{"encoder_arch": "vit", "model": "masked image model", "dataset": "flat shapes of many kinds, plain or patterned, on busy backdrops", "image_size": 32, "horizontal_flip": false, "encoder_norm": "layernorm", "encoder_norm_position": "sandwich", "norm_pix_loss": false, "eps": 1e-08, "one_sided": false, "steps": 16500, "warmup_steps": 820}
Rows from block 6 of the encoder of a small masked image model, named by matrix and row number. Rows with one number belong to one neuron. Each number is 500 + 25 x the weight over its row's rms, rounded and kept within 0 to 999. All counts start at 0. Numbers have three digits each.
After each neuron's rows are labels from the 100 images, of 14848, where the neuron reaches its highest value: "colour at peak" is the nearest of a few named colours to the mean colour under the peak. Only what is clearly more common there than usual is listed. The data: flat shapes of many kinds, plain or patterned, on busy backdrops. In brackets: how many of the 100.
# fc1: MLP up (encoder.blocks.6.mlp.fc1.weight, 384x192), inputs 96-191
# fc2: MLP down (encoder.blocks.6.mlp.fc2.weight, 192x384, transposed), outputs 96-191

fc1.306:480478443544490479529517472518470515521527462500505532517489541492483484515505478486501457555476464492531485498486518537517545505452468506528505450490521525497500528486458504483481489521497462445514471495504474469527480486517488440476477457492481504488516500492523517492486490494500528478
fc2.306:510556516442493480492492528496474534482520487481535499518478488492501513471525515503481529459538503504525509496539511488449479488534496510485500534509495496520544482484558520517520517493528506550513524529504517506471526459468484540514517503524524474535495471519474455520546492500543494526
colour at peak: brown (58)

fc1.207:536464493481500477511514492481513522568520537525476501525466498462490473506490484483506471487485496505498478526519504505471503491512486461516487555516462533487534570469549482489492477471533510461453534498477489492485482497514497474510503524486472496562499447487527468476531472505474500477
fc2.207:460542499497514509485494515526480448492526453483510514514515487517527520522499493587501483560496485452517523522481518502514500524480518515495477464502525487504471488508497525452521485506454505543566540514491529517533508501445477490472526473526500487509491528502479507500484493487516518536
colour at peak: white (57)

fc1.58:492449521553455509485465472500506528504521493508484489457522505493518483503532476500503532539499542493497542526490491505484501505520513487455512530536485465474465522456506465435549521498481464510495558519481486504508505513505497553525536517469491514539473497485497513519536488520547441559
fc2.58:513521483465525486522532532506484481491466499470498486542466498503477510526440487486503472443509469510518471492517513496490500458492496489516493481484525506495527493516468532535479496502462520488504430506511545523485474473515532467507472464530520484465510507510492511475451496496461550458
colour at peak: grey (65)

fc1.78:477525443555521487490513518447517477511469509513521516542503477475468539540506501518505496535516510484473545473493533499450470471498506482505530528486483508463513479516519493498487503524476449502530499505506510507463561481509516489502521467498555480543473483551511469482472522489534522545
fc2.78:511480574478512500472452484563468516496506474453460456513518477498544449448487496493482515472493471522504444546486461490543544530469497532509456497498508488516503505517491493474509497502483537493465522506500486474542466509500487503484496497510476544474502530480517509497542500510503462489
colour at peak: pink (30)

fc1.252:470484468505521559494522499526495531470499478495515490513456504493469517496503477539485510479522500473465488460479479509456479527511471452487478510520481439441522505503489466483466489526510512493502511487536489492492474506504525456528507530488543517528507544489567520519501493492515449515
fc2.252:516523533507494467471468521499506474530492527510477505464519492502514488496515526471512510510510493534503526529543507513523530505539500564493506498489523578497491482499503518459548505488476507499539491508476490511515534514498487538478488475503475487483473460492436512510522487508511537460
colour at peak: blue (40); green (25)

fc1.12:479437470495522500442488479519515521484510481520543461515499493515481483491500442480480538481501516486495517535502503484493496489475512533445505475505540490471522483527514516494465478531471566493454469523509499492513525483450541507520519460442476487535529482508526511494515463482516500488
fc2.12:534534507504511488515456503530505483515507510467525515506489518539485494519512521520485466499484479526488471504503510465508500496526489489519473545471468509500494520454473487509523491493527507484496492530501526500489511528530472530486466514567505512513424458510474519477510471529522475512
colour at peak: white (32); pink (30)

fc1.237:531491506459490476500503485512512459554490515507490445493512506515509497523535443452478506475510483509507463529470497541479455508504513495476478514464507470478492487533495452489527545491495474491537481504520536490483468484488532479549512493506483495484458476497503531529469454507485470519
fc2.237:457521475523496520502453504484481584491493477476514561506508492450498550482484566523541489544469519510527542494519503489489552492487493480490515492510497499511490479482472533462514483524527512505510544517496473525492499497489492508507496534474515522493506514454475468469516547490538490489
colour at peak: black (57)

fc1.346:481531508453497480484523476426478500554479515489549496539512500514492514518508510550507494463517492559483487420520513486504497509484472486518500523552523458485507534501487512499474490513506523498507499512526522520490589492532492512501521473483473489504516480523516509496524508508453535494
fc2.346:538496506506513477544435497566504504495542474473483488476504477467526497473531505481497499536474495470492480551521501538512525514532511500467469464461456529518484503541500499473509506531524512476493496516481481450495435536472513501506482504507521495489492515497479499468489504493528425497
colour at peak: pink (34)

fc1.93:507515500471488507494513480478497536491542530492497499490458464539492489484441464527507479481524511519528467509549539546542511517503484459474516502556570506491508461467503493494473520493522535506508487522467471467535499514490518511484513512503496489515529498472500485533479485490501501498
fc2.93:484468499538510527512494493500522498525495477503509532492502487488489560511536523480502510522468504478487545515479481476471532485494492522508507499463426492524534544523523515483477497530472496474457506492539517513496508484537483481503475475498483491500476510547516548476536522472506474523
colour at peak: white (42); pink (40)

fc1.283:442497544515469484506449471481503510492527536496505500504530534469497524460512442521491495465506508484523491459492517458469504486539470494490499481498463487488506528525449487489505497514469510512494510497496516509486522496512531479547491518503494526553530488542540549504531472508520494509
fc2.283:508507473485572505498555490497501480502468450498503489511464439511482483524522537495499507509492483538471475532537483539491516509476509499492481529511519488502496459487534499496497509534527508495531492484493510494511497515510474548460521475472496486455458511446515476470474503509488481461
colour at peak: pink (44); white (32)

fc1.4:506508515544509488484526489491496527507479504500498519499470494529514468510490538462473500550510539506523497513497476572508511474495517476458476452542528478478502498484537481478527470527477464549513495527554512558508481498499494511478510530493473518520494510541497552522505478449493462502
fc2.4:509539517482494530535487530517501497498537482490497487501527504486508534493529454501516498455474507494506475501503484454519513536515482523565526551465479490497510513528498516522482499501514526478459504498457488481489531479522505508558515503499523508492533481481526507510520525563534533498
colour at peak: white (29)

fc1.6:467480475489434501543489516548510546511493524478510470541497530507519467488476522539531503509534499461512486469479522536512504569501511509499475524468477524532501476565500483496493499446483487508526491512505498522447499472542448519491497496502529481475499497504515504489500516481476540501
fc2.6:502495506522583527492476457451491487511536483514529522453494511479515532483533501496476461494441471552513491523525502500516479488462475474500490485555516470498448522430489470515505494509515528513490495496511516467536499513481546486476486504487487530464511485491523508521518483513483488494
colour at peak: black (44)

fc1.310:508514515488496501515505480570515452519526523487496478499494491483502495471512499492488489521534504438494548497514473536491458505502478527493466530515471507493513576568492483492476449478495484500449453492527502514522523545473501524462527496503517478467487476505495520512497488528506498476
fc2.310:504474500505503524491466491495528496455523516474496549509500545476465529530497475510535496518464529495539453537434536490508487480465500472499497474520527497480502458485505555476470547504495511491492532488533494495498488465496511495478510508489504467478508541526479476492531494467445481496
colour at peak: grey (94)

fc1.41:479476492532470447508521502460435498484508475467487454528471492511453482509501509520471490523468523483490478506483466512478464490503512494474500523511502489490460528534496462480521466489444454548506504488559507555535511488510533508537526466480485482538536528554537536534492434496519499502
fc2.41:500548526460515518532451497563549489470515498506501510452520472470517489473555496498555489450536484515515529487523538491528543510503474468502480506485517514453536511505499534511492517522539532454518485524454487471466489472501488507471493520535508496462502475459470476485519529513501474512
colour at peak: brown (49)

fc1.282:465510512487495480489503553528513498484500457481538476522509534526485490516474490512513500480499494487511485486537500491497547501476520511438528475498469472569473510519547491519443468488494539515528485521523491484470528492517487531524477487491511480492527467493466500476483565483486493478
fc2.282:511515468483526502483479472444485519512468469475503510511488471468504490478499486507498477495468534484535497532506509526500454548512485520567496502511494514494510452478496506465462538521514466447505470501473495481503535529500487455498477516474508536479473515460527490534508507483527481513
colour at peak: blue (27)

fc1.30:504460508501472488500483502522514490503505493478507507481465487500510501482511468477505548544514511498507478526528516511533501494508537542452529491466496483491533477506515491489509551528451532512465488540469543511526484465504473526526502502448528496483579490535475515516475524498503526532
fc2.30:508502465488506499447492475485463516523483500508510516489478520488494506520459501507511476487482478515511503487492491493501564505491487531566492507526505487484499514514506559491459461516502489516524510487514491514462505505495526521490508495524472495539452524448521484451517513545505485515
colour at peak: grey (68)

fc1.75:467490502551506482491493513488511522510515524434470459501477526482522502463477512516487471479520490516485503549487529513498509545535507525494519526505486476462501498518561498481476500479458518490500476501490524520528550525465519520481504523478522509461539487530472486455518508506486508496
fc2.75:549471540497477523487485483522503492521491502522503535515479495538492473543506480473485508544508479502478486534478494503431525492465463496516503496492510542562474490493459521524536494543494490467514499527526463488501452509493501489471499506515478502559496510477512517508525494472498482477
colour at peak: pink (31)

fc1.119:510456474521494483526484522525492518517497466504486499448548464485525498503518546543500481539515497458518485513514508511438516468534501494467476514476529507459495505492485448509522494523464507508455494481526525526471554492517473528451494537507508479545468501502460494482523501473548456539
fc2.119:522524530501504497505488487469497453515489537491546502556483535525475494527504456477511484444493493546484507533508470488539443498477517495536503496540491472527502519485533534526480483509518498497536487549480477496526457496471504489575488468457524534489511485496545520508474504519487539481
colour at peak: grey (67)

fc1.325:454509530493553504518463480484509523553496520524499516514517480463510501527510510522553489455480469497474525459466495489489493506496508475484480506519489517439504509453502507516469479519553498487501460508502490491518513504474482468510515527510478467528523528511496543508491517486472491475
fc2.325:500537499523456512493544509487495501480494514459515501498472520519480494486501491492468513559505490524500518561506497529483465492484497534552504461498484507531501475563502487458508503494447506486460530488525514474492505506535531533488488488480488521491437463483491450505531509498521524486
colour at peak: cyan (34); green (33)

fc1.316:508474462505516536475541448499492545499509464535479490521496523507516506472503490468439520482525483510474538481511511515522519511518498495522501514504520488483517500525527511517484524548507533470535498530459516454493504534473543499473523479496464537493499522520464480520478486491494483486
fc2.316:515531525510446508547496507487560475498474516481542491455515481558497528503501560504544444538461502501534468543500453481523486494485513488499494509474475503485489485482513458491470480475502504497453535500498521503494512452549437480502502516490520487507452479479512473493540529511490508508
colour at peak: blue (30)

fc1.339:506536474447547484523491501497520542503501493527522487524513476430490520505520460502482488505456496496549511495508486531489469481503463443523480460483516548474523530516482527511475525492500494485463502473468491532501533512517523514516486490472484481553503491525460545468485493540460526503
fc2.339:466484524533489525503507467518485469527505505473503522486503502546530501512498499501522495469512522534451471523483468474505543511486519496449547528539463474521512478509505493526524482509489506496497472482522548491485518504508486499498540509501493507459515500489533502525498495456583474489
colour at peak: cyan (25)

fc1.175:499497515511519457449532471493522524482550532479503460495514507479515528524510466517481524558510479506522522532524493471501490534474506516473444517514496548491497511509518470452500520507513506492472545516531491455494503502529517477460511485499493476501479490509410495484529472538497508450
fc2.175:492487470505497537530456517511472513489465472479493518519498495506469472502480525512501450464483521484467476507472501514499522480499489477547508491513513513521483467510528508512460481477468468469517448521510540563516523438512500494516503506493456516524487518514568516512487524481501523535
colour at peak: red (37); orange (27)

fc1.66:507527518491480518489541488495433502498571495514524476482473449496471484473517499536505451492497506509521484507497501524482517512463478522463483493472510479492454546496495480515475460500502491501490473479540506506468564466484490516542481501517512503509518522507542494473492457485511498506
fc2.66:483486468507489468550477547472540477500435491477500527502532510518520491528499479482477500489466536505454508470492507485497462473541506493528522513521501509528565500513523524484522517539458513491468468510488490480545459520527475517476498538494483501506513465517503500520516522490548465496
colour at peak: pink (48)

fc1.193:497493499478523517538493507474453480501482488516500500470501468514477453474510533440453526497505498483491484517500537494505476463496548528494520545535531511431508491485509528544511508493502516518456499504492521510492468528508499527527520484474448484468487549528515496535489518492509518461
fc2.193:503482524495551488485528534505506504509475495480535515466486480499530482463516488542487495533501522478475491517485467520464524524484464479490511494455495542492474486508523462454498473515469436474528510493511559478490519473485429487502528534526447531541464483557539532480479531513470533532
colour at peak: black (29)

fc1.231:484497557486458509497510438491482515488523522504501461500498491489461502462502462498489493479474492503457499509513469486519510503479445494457454541516498462504462503491527489516516495442499447548507493476528471463502484514485497477545458497486476503536497516508491538486533522515515534499
fc2.231:508502500508542449509517547480531465498537489470517521513507498485505488549517497493515507533525505506520525475505530534479461482539542509529528486465504499468550500510498492481511500566472542501469492522499541578507534484521508508452510509516543493469520476509502480508508414475504487482
colour at peak: white (69)

fc1.13:503502458476512518512509506488531506575526526461548462469492484508530494520498511520493517519515513495510494535488484518510508496524473479519495511431453516513538518499511496507461454506522483474485494473435490519509467486513507481511461499498466502529450459481515514483567498475520493518
fc2.13:485473562513501504491490489512494496448450496532467521551519524490475511493479509456462458482460495508465510476521516486504511508480482508484499503559546502519460490475505528483555529478475509534498527513559540523522514554478449521490522476491527471496515553504493482498460507504491480484
colour at peak: white (31)

fc1.37:505555507499480476514516500579482498501545495449477480490468539517503557483481480493527481574479536451544493528471480523506509475488521480494484448518482502498490482496513503458504468460541473504483540491482523546517472543497506491473501482478486484455497521509501491515480515502483500521
fc2.37:494462496487519463476474482479487501547504488531536497487557525489510453487517503516522500458527503521466508481534491497474488543512447510464492502498473521507555497500478484528495499536445532468489455460495514498510488488522506508526467527530472484564501487505482513480493508514505479512
colour at peak: black (29)